{
  "model": "image captioner",
  "dataset": "pictures of board games with random positions, seen at a slant",
  "train_examples": 195000,
  "image_size": 64,
  "crop_scale_min": 0.8,
  "horizontal_flip": true,
  "translate": 0.12,
  "tokenizer": "word",
  "vocab_size": 67,
  "encoder_arch": "mlp_mixer",
  "encoder_norm": "layernorm_no_bias",
  "encoder_norm_position": "pre",
  "encoder_activation": "reglu",
  "encoder_mlp_ratio": 4,
  "encoder_parallel_block": false,
  "encoder_inner_norm": false,
  "encoder_moe": "top_k",
  "encoder_num_experts": 32,
  "encoder_moe_every": 2,
  "encoder_expert_mlp_ratio": 0.5,
  "encoder_experts_per_token": 2,
  "encoder_shared_expert": false,
  "encoder_patch_size": [4, 4],
  "encoder_conv_stem": false,
  "encoder_layers": 12,
  "encoder_width": 128,
  "fusion": "cross_attention",
  "label_smoothing": 0.1,
  "decoder_width": 192,
  "decoder_layers": 7,
  "decoder_norm": "layernorm",
  "decoder_norm_position": "pre",
  "decoder_activation": "quick_gelu",
  "decoder_mlp_ratio": 3,
  "decoder_head_dim": 48,
  "decoder_fused_qkv": false,
  "decoder_bias": "all",
  "decoder_qk_norm": false,
  "decoder_parallel_block": false,
  "decoder_inner_norm": false,
  "decoder_drop_path": 0.05,
  "decoder_positions": "rope",
  "decoder_cross_attention_every": 1,
  "decoder_tie_embeddings": false,
  "residual_init": "none",
  "optimizer": "normuon",
  "muon_scale": "original",
  "learning_rate": 0.01,
  "momentum": 0.9,
  "nesterov": true,
  "orthogonalizer": "polar_express",
  "adamw_lr_other_params": 0.0017,
  "max_grad_norm": 1.0,
  "max_steps": 4200,
  "batch_size": 128,
  "epochs": 2.8,
  "lr_schedule": "cosine",
  "final_lr_fraction": 0,
  "warmup_steps": 420,
  "weight_decay": 0.03,
  "adamw_weight_decay_other_params": 0.05
}
Rows from block 3 of the text decoder, named by matrix and row number. Rows with one number belong to one attention dimension. Each number is 500 + 50 x the weight over its row's rms, rounded and kept within 0 to 999. All counts start at 0. Numbers have three digits each. After the name is the row's rms in percent of the matrix's.
# q: cross-attention query (decoder.blocks.3.cross_attn.q.weight, 192x192), inputs 0-47
# k: cross-attention key (decoder.blocks.3.cross_attn.k.weight, 192x128), inputs 0-42
q.56 100:452539327562523511550395562526500603445485535514509483528489475620512615431483537520540528474505506450587450476475530596539498504511484484501517
k.56 115:498482504531434461570551488504440511444439464503453487443590445426504562457512525500593563563510558535457505501474579459438447554
q.57 106:511532527507514588496574439497487509437481437480557509625483478499376477520496443528472501411524483558602482572462525446415449539548447469445468
k.57 111:478519479554523413574524511547594458587464565493539438434496497513554479552405495433479555413384475560378430444453459457448514478
q.58 100:454508528535599549481402527539525478571506527529503467545572465502542498424427572481489486619503514492503556436469431514527558442485570502508511
k.58 098:568489514500603632443510479555492525487547437510462434468487397560384517398513597470497520433569551586539465587511480466524532478
q.59 096:499451546455555544519546539511507450526516475426534528547517483540465573475458598464519588450485504564524545574514492520590473460469415540454504
k.59 085:524443403585403518460585557595531498546512563513515555531492543482500456464507499539435490490472580518489472449436531491456462458
q.60 106:503497547504529396582518503459508435523507494504539599470476538486547485438418474518555473425550403459395439482577547434522475485500374511463537
k.60 099:577512467513509572429522462537426566415528475556569461500486539480515413481559494612515515491450526450513508472468580586561407480
q.61 088:418585556559512570452425574523535545518601522579565491555582550501590487530452561513506459555505369523572462474587464459510443538436451456486444
k.61 098:645491459456545528516472489433468465493494495537481489551416572568461513429430618497471456525510469504480554499489452475401549411
q.62 095:457495631442476486549556463480415431681538546414494459485533452507452450542567531435416561588534551411562537485464481554422527516504514572492466
k.62 093:510544551441499536558505555553516435468491474527532428560567558567458588482534547484504509501513510521479455493499482539537426551
q.63 098:492584495455455425509576451478433623471417452458604555506411504404489480481507426498547453532482581541513467496508507408470519498491530545482457
k.63 101:487516467458543505452587500461510506530476484467586597541562472531485469486494464501440445442442577504569611453518527466467453428
q.64 097:497490465400428487493599528536536507466486578515439493523500528475457451574492531508538501559484543595466518580525630517505500548519586475566458
k.64 104:538542494447510459440411590421544434571552517493452418528571488511481469470468464507456570512549500486569515470540456536566616430
q.65 097:575550506440485569500474499500509475410556529492399516476437481452478465457521575490441576485479434502598473463476595544528490498457511510558476
k.65 097:526519533590494496453497618466502479511441578532527536445517458481489376455462532464506494566588413471463510521479483494363575502
q.66 095:433557492555518472483500520431489520442507444522519477468468424445469533505503473471577389468471420488490463477512522437557539502521465530562519
k.66 096:395468543488488478476535459551399596530476475501469506437539452458440454477535486472523611560421501487467474454472501572456492454
q.67 099:475525536427451548434512594593444487473471450560551546519578434512469528505495509420507492529437554557408522417572588564441487541476496545466464
k.67 095:428466380401585589404481477517421536509545586485478398511579627460454500593507496505414494481485530461546412594490491510536514409
q.68 113:561463410533569569483525557479442585512513566492460582555438522485432488491557519448482522411556473537453440437478479536425525528558546530571430
k.68 117:570437495486534479552498539457461530499520442374396550495567477445513387424537493488495464498631447373436527535494546433453554548
q.69 107:508511550480541535569529477560455396566491537566478503523559494393489528399506585422516437518463511493458519489544520530552461510525485393504484
k.69 106:505472519430546474537477529403493562528589557460584416542407611498507520477443416516532488528501548571482516527525492438584508518
q.70 108:497480509526485549515520486498443566552483560550516420485447467517475520551559501520539491457424531509509519483465525440585511502530499540602475
k.70 100:559544491496511527401524507481539508434516493552436446527517400624489482476505423512439483453543456486487593422510445499557454479
q.71 109:504478528435409474506562412488578504453535494539460569386478566520522494532593535537425494542429505462500554441516530553512545520469548459528475
k.71 107:421503520514512451481477613468478449538391547506463537586565535516503550519517486465556466503571547569586610495491473502483566438
q.72 094:506527523388518504485554529542533520467578489546554514414566422465492576418476507569443537487469482501532481539435470558447495459452493491543442
k.72 103:455527460504522484536434470532471583539479535505539435480484481461582506529468438525431554512544458471455529473496510496491513502
q.73 119:485504569442397494623548515503465568525457560500447552410438475424472541534524596467546499548542522487512456446518564499449492536509463463415443
k.73 101:533481512503459472535450626426537510529408566460567539495623534482499523535506459505453533493568415547467637437502579462560501537
q.74 104:547464538457530529415508473462477445584579467513512550485552534487641468533407503497420530391472626508447447552433511477529515563474435390537582
k.74 096:499586498514483484508465433496548426426494406604527517599429569456552442470541535515502475539599527373575449498483518518499501438
q.75 101:515508483425439509508568475496466499447519496507525420509452506468488444604450509523459536502461607508535543597445573553432546421559453501507546
k.75 101:448399493440489433498525576541511452426424559517484506497528459479496596552456428469491491424536545416589494441514458613503481449
q.76 096:447441506439518543630515537491527559535533559453509426495518561489490477456615523471613517481461485542531478445484459638506527464498503491499526
k.76 078:473475548501499491472596503556397531587480503458424484581537428487494538443451530465489450486568457570553619525427565402490461407
q.77 101:429384503551511477505432509491608444605491505459589471459547502522480449504544553467536493507525550439575503531477621552460630465411524493550452
k.77 108:459512586536485458541505562523511545475506442507469479458520499431561436464542415444606541511409539572533529475478565545551454539
q.78 091:459546493508484447522454543421396540526468511480480512492498522532438550537492466429554552483397488505476523496507406569615502530465546530603490
k.78 087:608634470499472510436495418467484522454483491447465434519520484515539543545530535551545450549447540362506450492516491513618514548
q.79 113:525524400526544564389495463634604465584503434501511470464522417527470548480504455535531458440511489444532597481524612539425494484529478455536468
k.79 108:435518488522487525603489580561541544561505517474518418420424474503507472548474497480573505550445573569424540471473471480502537466
q.80 100:499501484468568527514525540509533491548433465519468549486537572496532566550506495487491388440513549424554488551379459475500525600510507391511534
k.80 106:460508450481487544523419446492600449474516443564487481533419525479497493607538534489524546510588434535460558458492534431491565540
q.81 095:485480472389468516516447558432422463455461478572503481493436458592644380514565470453522490443481577452473480503551455494491488494468488536490583
k.81 086:484499524378507467468608435418474603504464588573580552472609517449457453553547480559438519466544509474530510597508507477450463494
q.82 090:459585487478508398497578612499567471488526407547459555373557449525505527558474464533477533462534495386431525474547548511536472590434417509506450
k.82 088:408538478514425508364470526437477541448537591504463539570484621433525544517570509507517543556490509494464505462468512535558509530
q.83 108:406433483468490518471567404549516590516515465452515524544585503534525604453478492474502472502558510501412484450542436402468561540505463468506532
k.83 102:605517498420509436569555501498408516500545508490546451479580567510475561445559400564535558485520498544431557481489530457525469527
q.84 102:465490526554541528425498540522557432499472502498479561379513480477462413603515507464472453533430483539481536439511616485610589496465488513504476
k.84 101:466529495441400502490548564574555480483431563435500518515484509597463460401377514505556452537439502543443505419458505568529488446
q.85 103:527527499546499447397491479498540564492484444501584502541492427600595468506513449531490517477451445506535486565541431502500514451517530446462484
k.85 098:461506361513545561476461469544522463522584520531523479473410559523521559517537443548457498501473547502562456558442510516519502422
q.86 096:445634564436435539509469407445448495453518544512562517551459482545507511446492424498395560587493513472448496518485494482545509585467572441467589
k.86 107:491573518459492470587499550545535438515431486579508411481506440548483564540513436483490570527508619448528461541495553541567555452
q.87 092:532472546469499341505534437536558502505481472460518521458553495406442504573450466535468488478496458496402552511590403492530442499556511539479448
k.87 092:497587538466501536431445459497477467528575506447522488451429576459459507477499574553550428485487462448561495501566492584514513478
q.88 098:466473450480581524476409546468494490515461478469589474544560606418485521473442440529493552460457471576568562521556454516499415539444524426456516
k.88 102:639506473490508522493520526448500458562371481501587531414431510537538570447478518494457343465492495490438565583457483487488574483
q.89 111:429561497501517503555585575492435520516571536490444524552559499474416485573419503501622609502499444539489433535499468500522532509441396550586497
k.89 119:650563464414474466438531500603475499416528552560449455644493494567511562458460629524474563499502441460455461508506549534453490454
q.90 105:476485515491537517555521504490429468556480551457504515500417505461491469510593509489482493512555503561463458525473494569547479527457365440555492
k.90 101:537497555536477446345567519485506538531578532528462491532639474394466438467462567485445479485451544552565569498449581418437505456
q.91 107:399489468483503486478443538470453522524466421499573553493400568481504413577519476541549506478405537544564588476448488431510517586514520482534492
k.91 104:579502429475438517380562523448546473467435489493513602499501534497501596481491507500526467516457490573627511411449397488474547544
q.92 088:449391551480523517554515509488543493457488485475449424475478561453501415540444506523465514532380491480534519542513463360454544474449533394595436
k.92 089:607655476440540416465396478480531442441483459491552400445518477526568529379501412543563528554499432569528469491504415535493522522
q.93 109:536488460548518507416471498531471483532392504525535581589460486440495473549626483522450420461552509475362423516592545498446464466492411392476404
k.93 110:541413479470491556437509474463486525446512540485506523410509661439556533510495401494501479443463428511413496543472519526565440526
q.94 098:492582458501446497471442498542468517477491617437513522550518486549559485480561440542561538538418447421447431471607475472507466454464440595531434
k.94 108:568562441492463535432523431517401563413456509520534489497515489522535614531555493517449499533448561456461464562555532546541387538
q.95 099:482531493461464482473538519499485564566494516497604492446507554490500477544493522472549471421553523525505530427532531525548525432482450463449489
k.95 099:406377488513513516452438522463503527509422451528484535501541557511469481453529459477487468492455536490493581412438495560535395419
q.96 102:535455511531518499439547509499480446554578471541463502474428446545607474495463509454514570525480486455505455484528491468435575435486496521567558
k.96 098:503558537532461533518381465599497472497525510575525500495483480515427477494626493547445419513504476613524514457510456456548443544
q.97 099:554526557566482483467485552511486483491508533634654531514504514522574494491476517517416482481417493496515494487533494433498412489502512494341570
k.97 091:500576519488556436485495506446480499501502504456588465459454441462489514492489517572626440490484431542546403494477520490488431539
q.98 105:425555500466564460476596519574517531503549449460450421558496556537453432373538491544609512501472591463512470520512513516464491450551527514483545
k.98 097:400432445546467497579504474507625522502527514508484506512562555421579437540531398496498526593514494470454512560601469535503533528
q.99 095:511490536427483496459452573566394559437439509586541573513576498532544570405558521470499482495478534413480456482496473463528503537518463606473480
k.99 109:449480542450556476483451602360508531566474566452452515524590483492543507471427397452539518554497571589497529516470486470475557484
q.100 102:472581454427498534463527489480488462487520552550552497469471344574547534410457512426521595431485560497453455421466508486447520522371525499527507
k.100 107:498440520434518504531442513446512451501582481591501503477610495452551485387444410460479464506495557567562502516493422537469443448
q.101 107:463499485557455486522559518446549550406496471501474500496538523523520454515478490463493539536587615493426453419485487515493516547429456495508467
k.101 116:513498504539492509483500513385531574548412537569449508559545505537570502608439481466478450494516509525557573412580593521478451519
q.102 111:486470520464520522468525400515556449531411528518509455458474546429537566518552510540411489493551505499473448436468555518449471559490456514428537
k.102 097:560582591563525505577563488473499559379532480518388454506528497574454508483452548504518532443493457527478497544531443505490527490
q.103 106:563516495575514517499474539510490481472490508524431476512482511537442499522472465436496442433548480507457598472543558512548460525484561570552556
k.103 100:539470592496460453428567617463479531381486546557459554522474476406492460511540471472491480527585479503441540426492600514418452533
q.104 089:530617473477558429503410497465545437538546578472575476432400537474479458545501578492445541519462462529529505523489475464438521466533556374415528
k.104 095:527535480580453445478563525479552426415550412549505512356567504395541555439447477563434425378546392500488447530494491536493477455
q.105 097:459507524486500371470514494510645448406518457511434425520466404505510542488478518519553559390563444503458610473438558570477541478470521530429493
k.105 108:542599580559458481487417569534521509473537417535450438483484506543429533499449586575477506506498490551569515458540504442497479487
q.106 110:469475460594519561419452466518469543574442477456502518477518567548477530517517466534375450541567486509571526519500427497505524525498525501462468
k.106 111:455546484492524479488447465431455560506424553491448450484463464452494513547449517549550445480404523449512452559498530542513552559
q.107 106:518478533494565415533446424572446534558452451511539509490517510491633501460509472446490486516517472453507493510550452420580487480567441588522463
k.107 123:539506564496528538487394536502572496645499505512453570512452466510471508545418509449561527513456561528603541504486452512501555540
q.108 096:538400471540507456536421502504505587565419556443572580513435525592522555557454495450456514489420437557469495555411484485488498483494482589508427
k.108 107:560496567552508548475616465469442540546409461534461475414534440488434459438421490462591466517538582517612520414420508515490454540
q.109 099:489433469547461459408541397519546505430553523499467507562490450449485576435470521539539560522496493502527431507480522568508517534459534531445449
k.109 097:520429594504456532533489449550541579512524540418521465518534504485462430465502555525524599595502533443528497492572497486494434609
q.110 086:534509525463484461456459500502511538454514516549493518513470428544565591427478397480508584534458471519482534553495529505539524493590519575474481
k.110 097:500574595526544485465461468494526563470490402631423445520555469488554508515406459509481578538526479479595519465550454442525430531
q.111 101:435527436382560465520464522481461391372500510466506522579560500534567603546527520471477486541523553467549467565534473536590505595554520486520541
k.111 097:426552563587541558439487604384509480471441543596491483563533415560481464619414494518484486483458540479542530509525548507473519476
q.112 089:556412561518444391387494459491546469461507582537470496491507558494427475555509365556557556519493418584453461505555422469508495497608596506456454
k.112 089:572465543538529517433502450571473493483549412590469509387505487478502574496525518501436618429479446454541465498605475476481493489
q.113 095:508469552616477496550516543541530465520452499506450555494428435460465548551566430489499516555443549541558487535524526498557470528426531505477431
k.113 097:482461550491444434438543544511467570513531542422484461576470506476487508423537477401556445514522447461430477530566495411557414522
q.114 098:561451476552421465537524384488580514527480527510479475470513522404542502540536544416457448549523493390494408411527486578473507536513562528414439
k.114 098:487500475539539447513514495531526571527419482415561514517492505573468566516553555512482391413436507549546488459560550505458530454
q.115 096:520537437503481589472404389574513467530513485452529584471463470482468579420503480533419457542528531499558527411411500534454516438517421484388546
k.115 095:510505592574421396507465526515484485461470487565409527473551518466449498522475501517535479482415463525537513561511500456595541459
q.116 099:493538538454561416495475448391589429496470474429509498452455499483540412452497441465477417408637453461535471499550592573518511448530558526536415
k.116 098:473498504537552481503580469472498532491464503521578473487524522479603449502481422405408458502565586455444527556556472598446519531
q.117 102:427550478479525455530587501488448547500517479545469523510613514497508499511484577544532462555526492493437463546481496539494566373418471399507488
k.117 102:533452416408550495506489474457455530545489472411602430551471519535492519507630542554523515368492442495367483480487538517450492480
q.118 119:575522491410475575494508470482509522549392462473566491492582505561574443586474509516452512492485531418473498539447581534432433440536558473519527
k.118 121:468537476482525523487412534443562475489528471465496539573490457531472565501487561497499484403389547489579469527534370487436492491
q.119 080:527564500459552501587465501516450415549579498409541470418521464480544465527439439432456607538590472503466501486527494481470555552505524483572383
k.119 077:513552498499465512492407497564544568448464425514474510449473488510484510456490455451467446453529464462413518490444515570511387502
q.120 089:444487543415547552590430469529584429489511509523548520494548431490507458520438495513552553507531466492465498485436533471483400507445529516444612
k.120 096:498487425510521546492402529389487406505518451448566552491476530487489530523370540486528543453511531486523512496514504515497464536
q.121 100:505531469514531516479469359472459605443572457481537574549487479589518446508514409456530543473585444460454576441471546535505513542499523544540465
k.121 097:446541554444424442433427582499531461543482479531490518505578488526564458465505535461466475482482604563540518489545479528489460500
q.122 092:464447489452609504461492515520541551570468534492393567517514513447566430457442480506554416491556534487495555495552537596553509455552613477427557
k.122 099:570428512491557574509540406499514503509522508596522458475485475572572408577566559548404563407414427518582483511513531553445540514
q.123 093:543594506477459463407521579491621419452496575487402545531465430552480547548568456571568545562417522561543519474457555472523466415476473478570466
k.123 095:548416429516531510455550571491385545466520538486524494431524581477487561551545407480456512506467512556430492555530488430551449477
q.124 095:451476559496507489491547512429460526466522447458574504455561415572414501454527491532484468433518529498455519485419518449498448384557522429527529
k.124 089:540488425516657444431482430478491493515508488543504493523390447425428553548489449511425616495520433538562552517487540544520620506
q.125 109:516525514452534463561455544545465510412528494493488519472436529498543498416505449485433517485398500416477475535562549571463609415492421502595472
k.125 105:485455549442511550546493514546516434479536497524438527425510530419571459525555434470553515585531545500487455549535438515473539435
q.126 092:487516556463526468421561470486520446531511437460516498501554459439426460400499494526516508508474496482516386452502559469475544475511506478548539
k.126 094:461582512544522525507403452479529464527528461461538521478454484531513395540492495533439511491545429509530507548545476490483443529
q.127 101:526548473458513468568491531472492545539493526460496601509549518459517442483568483525509483539519481408512431483459443500525590499490461453566348
k.127 093:461413499545535482573478400530524543594466483623519430431451496541480515552599495415474501500388519476598492469477481535525456498
q.128 099:553486477559522527501490517431485625525542488455577519459490506470430425596517491470497478466438636504511509564529526528463457627530562514473473
k.128 095:429496501532499455499592483551561435441498435522527534532607465489543589419506501486475534442457501450468487494562572505572530406
q.129 102:525485606559409512606507524550436498564503512584470472462561534518626445522471537457463484470448567484473458460401466554489440436554565488417497
k.129 096:566534467533570470512515379421597542484529511518457429558506500538498528486500472516527542500457438443521513512516495482489498435
q.130 092:446498467581369576468504505442535398538563488540504454507515452618551530462459518564534526426446523559507555427449507475525570563471468513476485
k.130 091:521539517516488465571473430490426524453495540532470416544544573463425559578495497477524524504487458492550465467523532449497459503
q.131 081:484398467497394492523554629520573391530490553481478392462588437530566577477564542608570535496450512570529478517497419501509500521585467447537465
k.131 089:490422443535552469471530465461423493564539551487480407613484560492480626540470501570485517541513403471494436506562465431548495516
q.132 096:514519430484460542418546485524619389477540501569576480520529484474507517530502527466521500552448529477508546510504541476514538527516495468550613
k.132 091:505529413466442669487563606571485526484559483372515450485516456571505488508501496470492397485560528533394475535524500469493571425
q.133 091:536496503451452482468425418479523409457503526520497541532451450461509535475549501424494428490488492532502425507485539442496504525530454640505387
k.133 096:468517572555571520482492562464453438429476594508611530496529482496573501567412431423456498545420585540455541565497505430541565485
q.134 090:543519478547516496462509554416524385553517537509532575461480442452519541570552547554514501466521486557541504529499459470445404556486548526502392
k.134 085:508495529499462412434578479510431446445501532457494463495521476437464588496479493512387447388574438564501436488387496468515414535
q.135 091:570488594486474461456421546530464490461530455530539485508473501505578523419471470480461441548556457462497468524477444477472457483495468560512549
k.135 088:527488503434557547463554484480493437546504498493525556431486501432453434493511515479519508533533486504470449485542395543455559522
q.136 088:516516573495549497500460459493471464461521498609418479540476531590557538455406541419570523485525442399491475485504482459467534420492455558395498
k.136 093:554528619542538477500426528414558506474511543509493467442489595420488461460551466503477456579482522538556481424520460483415524484
q.137 095:618569502503600400541580521466410562434497475519488389527483569474471501514518527474522530495516546480528531495455510524558544424543499515458427
k.137 098:469513471459452386463508592528458588499468499437555486499562526488518497446533470389506445464534605558463531477531501541514531429
q.138 096:402423461539407492503465459509577541539518527487472573417360521468548478488542533536537513542490564511560561617425489558573458438598552463507454
k.138 099:558536482421490494488527418563507540480481467475550526425524501511582587483536553509351553489452435510495462538508481474462440538
q.139 091:487490492517511485550483509476441592541529437461567539442438437540482403544494516505463548518438533522480497475535457533445552441550457473578495
k.139 087:416485447419472510498476435448478501559445401443545517509483535520434523444463523495573534490524480522397470493467446558588483517
q.140 103:470505566495570506453433436498552508476534472511464444533521516562461486470490435453534391547531488473498560504465600513518446469509502487578592
k.140 098:525511451471505512451493546506573450450514442494474538522478547432461422519544574474474480567529460497506529496451554521477538524
q.141 092:439492453538511495450528457572451625542516531549508538558537480435474446500590427524560490541402488513483514534501508503430422573562558521494479
k.141 087:509486559485387562460435459571586493566594479499474520486519505501524505504508545629429533517361505545614486516382518491542495506
q.142 093:474490499500545475550480569458507512520511523547515491454537397445426452586506517501533505532467570483546486466535517514478525425479563546591435
k.142 104:464475406472514559499484487541458494490474438539530499558453534549485453536541523490498514502578477482445530503562515507526431537
q.143 097:543493481544606496512553512590497449483568563569490566485531561429417552493551443490477487516501545474462501344532457438552510494556521524466485
k.143 092:432493337461506507480646528458497529569479494466561500468641500484543460570518545423494460444512477537465527480585549480483520449
q.144 096:487462539524509582559540492499415522459545474556533542533437631504473495514468442531491417417574514513564524547453462505453523476527499473465519
k.144 109:484513518493448565533500539471433446551499528524421468543555540525466446405500455505460517498552463446417542613484530455523450444
q.145 116:496545441486511557473522601508496538427546556573417463538465474472441527497497577562416692476423516534529506414456449490492495463536465465524537
k.145 114:463534498493449446412418525565564491563503412499463525521472376503526512514505585485500455481519468474604566392496545540546531596
q.146 100:603547544463497516399442455518534485433408510577456531565429532602537538521478433516532509554408480433446626619547474442537485614475500571501383
k.146 110:457518454594553487421546584440438490563462510555491591507509505546496476438470544498459457480445425499555503593468460533537416495
q.147 104:468469475500502498525456470453584547520516553491451499510488440424444507654513528539475535383471502485446543413495436498464528539561449485567398
k.147 094:539526503401453473499490478514530500482544577567581541505495505475611457530486519500403572503392519543446512432565483531444465399
q.148 111:487459465474557535471448435394409475509465526631486517503559509512546435473481535474462409466526517371475505480509472535495459508478483496452563
k.148 107:402500516480467527559441587502559502456568503510468548450426454554539542524458443473547380576498594498526531523539519462482540451
q.149 109:526473393545588444450433587458484450473523443527421508642482460517522560489493477477530558485518501564501391459516579446549483501505399532511612
k.149 110:601513658525514459577535510559459449454444558567607505459527583469534466442456495530446556522471486535516453524473484506516562461
q.150 092:584606490507499446447485547522466552457519444542457528507512500449484522459541551498489550493483479381591509520429511464546426487542471555468506
k.150 096:578586481500513451584408527593406467582485528611475519540474451571529509493442505464461488580569527501547516524410498496583452459
q.151 094:539510503472537475547460519559539587510474498469550558467576430355475439492477536520527561494516452558498503573442496464505473553575487556576477
k.151 095:538477557472531482508452505468499511514578531420558498470388546537509450549479500505426440441498515508380503516509533519560490588
q.152 113:447414551590508438414512506517570512498520459578482523524396454497460546478506531497461488519525481554541542559485510480499459489550574581568488
k.152 116:607456565453504473420537536557538538544461494459527500468445479444440430597509445511530375583472585466481451468499598435557461408
q.153 109:461451529457481541489525506607504562530540495422553563488486515379488533466497463506517484517554538513543564447504415517445454518563547511509504
k.153 110:462453514494466569435537512470526522440479478474480508569359513522450549478527539530427491438631480466451495491466519543456564570
q.154 099:495498458559540497420505412454525581410587560507505544459542475446539531607466497510503615456543500463430526468453479516549470540488466525430476
k.154 101:460584369544509520547457518553494475597542564475517420434424452565569498532522474499456504472519482517560499485473465525492434484
q.155 101:478516463452453536563505508516627407558485513625527539438539437549584490453542533510482565447472551535485481480495449612505597495461518490471400
k.155 098:469440427525466500478566369526595488482502463509507543502417479444487514451602392477554427560404590468579547547557453518408495475
q.156 115:530451514504507506441480476505425502560474603511535528432521558513426493443417413518481550507494514543465589555552402452507467485567445422469429
k.156 108:445454468466456550466639492421535545544546557493464475489447599550508419575466494497499507529509499535462462529480486459504450559
q.157 094:539523443510525406437505612399416500528424537526515428503476363501508530509447518468459528540491517447463555545496556426454504552534506433458495
k.157 099:485557500527501474516495509571566504495508418479524451457462448527591467476431543494617536573494554538501605533543530492497502467
q.158 092:470600532498479475560537446411507442566502460478468522568509534518530467527478612514449540525508457513482498479569469538435507559315450570521424
k.158 088:472493501496513514532479582412498466484522477498489350485517424475415489623511455481439461506464519451514565538522534633417504490
q.159 105:495493593499452501495476558494508528488486545422464386515496517498461531515536508477546585566467574508527481530510428530515511484531537550534512
k.159 102:580480556502506474411510453441450484465452496509491431600521547461489523509468597560516505445447506535539503476495546555541511624
q.160 107:466473506493476413486626434612571439493526536521555600431439524574494499465551570503499527545456511467432454542567482561474524550547496572578456
k.160 109:486442574400460545454580534497583560483452501538522453498469468490527482498507480470399466555529619554482498553450422540502530553
q.161 107:462501464593563417472458448471462500503478490509523475510450496449466610580439469455403572524480485507491513469509547430498521468477468543468431
k.161 112:481468525452529517549495535528523506529505474612541513480531493483557598600539553530432601443538395494591426511518456577547433483
q.162 114:492511428531548404501481609489495508476502515586475466495468488455513555546460535408497547459517414522620484480473522537474548602515514595519447
k.162 108:513609451461535454434442539475575455573493475494570516491543493530506541559439531463510583434488507467590505518453555529526544496
q.163 101:508424526521531496482567456594574470513521502569449497477549487471455458383467542559453527506560528564510458535516501461470542491574402511531521
k.163 104:523505570438477495518527514601461527410458555521544486523436520417512432592488484392499429576601520501400510549525503461510410448
q.164 110:505521537525461601559438520561474565404517540477382423470520489426455505558578475489488593567534386437438419504552554474557465471538531491555548
k.164 108:569509482583459519516522490569407571543521561463525454425503582502522529560505550496488508491503442539434509508405485523558456599
q.165 097:582396407562491502492544529495595435434495460548497453541447572462495467459538511530499490411509490537505559508430535489493543503467509548517479
k.165 093:467512470571491565562561518467513495551548474450522568502488577457504455478484518493478470569540432497490502478456493535621482522
q.166 106:489372433524584565534497463544501544498454537570445476518487549611488508457463508567453566518443437454482535527590503504555578409579408450514507
k.166 094:475473524473396552451572572467515448447489436617495533552553510538504500535523507529540452544550455527500605517457455414531601583
q.167 092:444591523487500444423555491510442437516520361494447537468424430474429463524500478516442520501487484551559476505526503518532587548512450539493503
k.167 096:535562592483524473557446542559506489532531508507507474555503432476467564494505499401536476553472516445520519537416383501484375498
q.168 099:564452523453512580524441501386497562446523490503503449568507471445448497551526494545461514514468556590518454390426417578565489482575521572439474
k.168 108:517526491481513445442508417496472488492520550538489573557570467587408572458509446501472497423487456481381450536478532513533526524
q.169 098:425493526517506493443549501570588565538413631590516523517543566552452549517529582411558543527491480527515500564510434417518428513511447518370479
k.169 108:543523502450501545474549510433590490437509541558510455515476567520598492427421537442377619460519532567532608505536546440448552515
q.170 105:449552553564407511527504463594503422518462490589445568452482517553585492466513480472476505404503422596489424460584542486512569498414481593432483
k.170 101:512498481446490509505460502562487464502417595459568509522434465521467561535514525501487484555422569556514478469497455448495529455
q.171 104:527570435524609467497462464542456495461533539529504471447520481370465425495497474559546562481493451555504550480454611482487619549452474484469479
k.171 107:463517411437483463504478444501472463430542502486553522473436487568484469590511501559403565426563430524421517400499534508470558565
q.172 099:499528486505425467563487471443547575439486543502536492475548424462464511556505578540463434573457517501458499490523460510520504491525578437428453
k.172 100:463492507498523484583567398519566509548491504489464437467541418588529498467481384509434548455475497550459541502500516558496489554
q.173 098:465457564450576521474479450422424529510482461381583530480553539472522532551501468508544366459512439522494456474530554448640454443509444516555459
k.173 090:506465529482579545511456515494522513488551551524567542473566542570487501568445498386520541383537535507433458469449469508503546548
q.174 094:441553478462588600548549388494453455517505537432465460460556520518511465491488503502601582493538509576578584551454508473606445496544515419540517
k.174 093:538332346465500479468426521559505474471509500507546528551415505542551514519577620655470527449564458516455525484497454536501529556
q.175 109:522540464448504585581530476395481521444466432492467527538484417470490466476484526468468417469528604537571529504521391537519488498526589434504483
k.175 118:555486479508491494527535496532508500539517531518504588523492472480550560372579401423536473513465516440441507638428459475409420451
q.176 117:509504488457573541463467442583528447515581459481533544532483498533495523494502428422480502513480431446462529423331535459584563523452447557539472
k.176 117:447472500422506477486492524556448548469551451468528532521521494423511484515455545628550445428515525454526356481533448475498490478
q.177 105:499481441511481448482591491593579548442599514496528495475545596428471535509508493384475569456476516507465553582583462489477541515564464478509515
k.177 109:491514519440455537497560512535428534494451575571469447469469454556558530549543551502376495499547476523489532561466475504548430562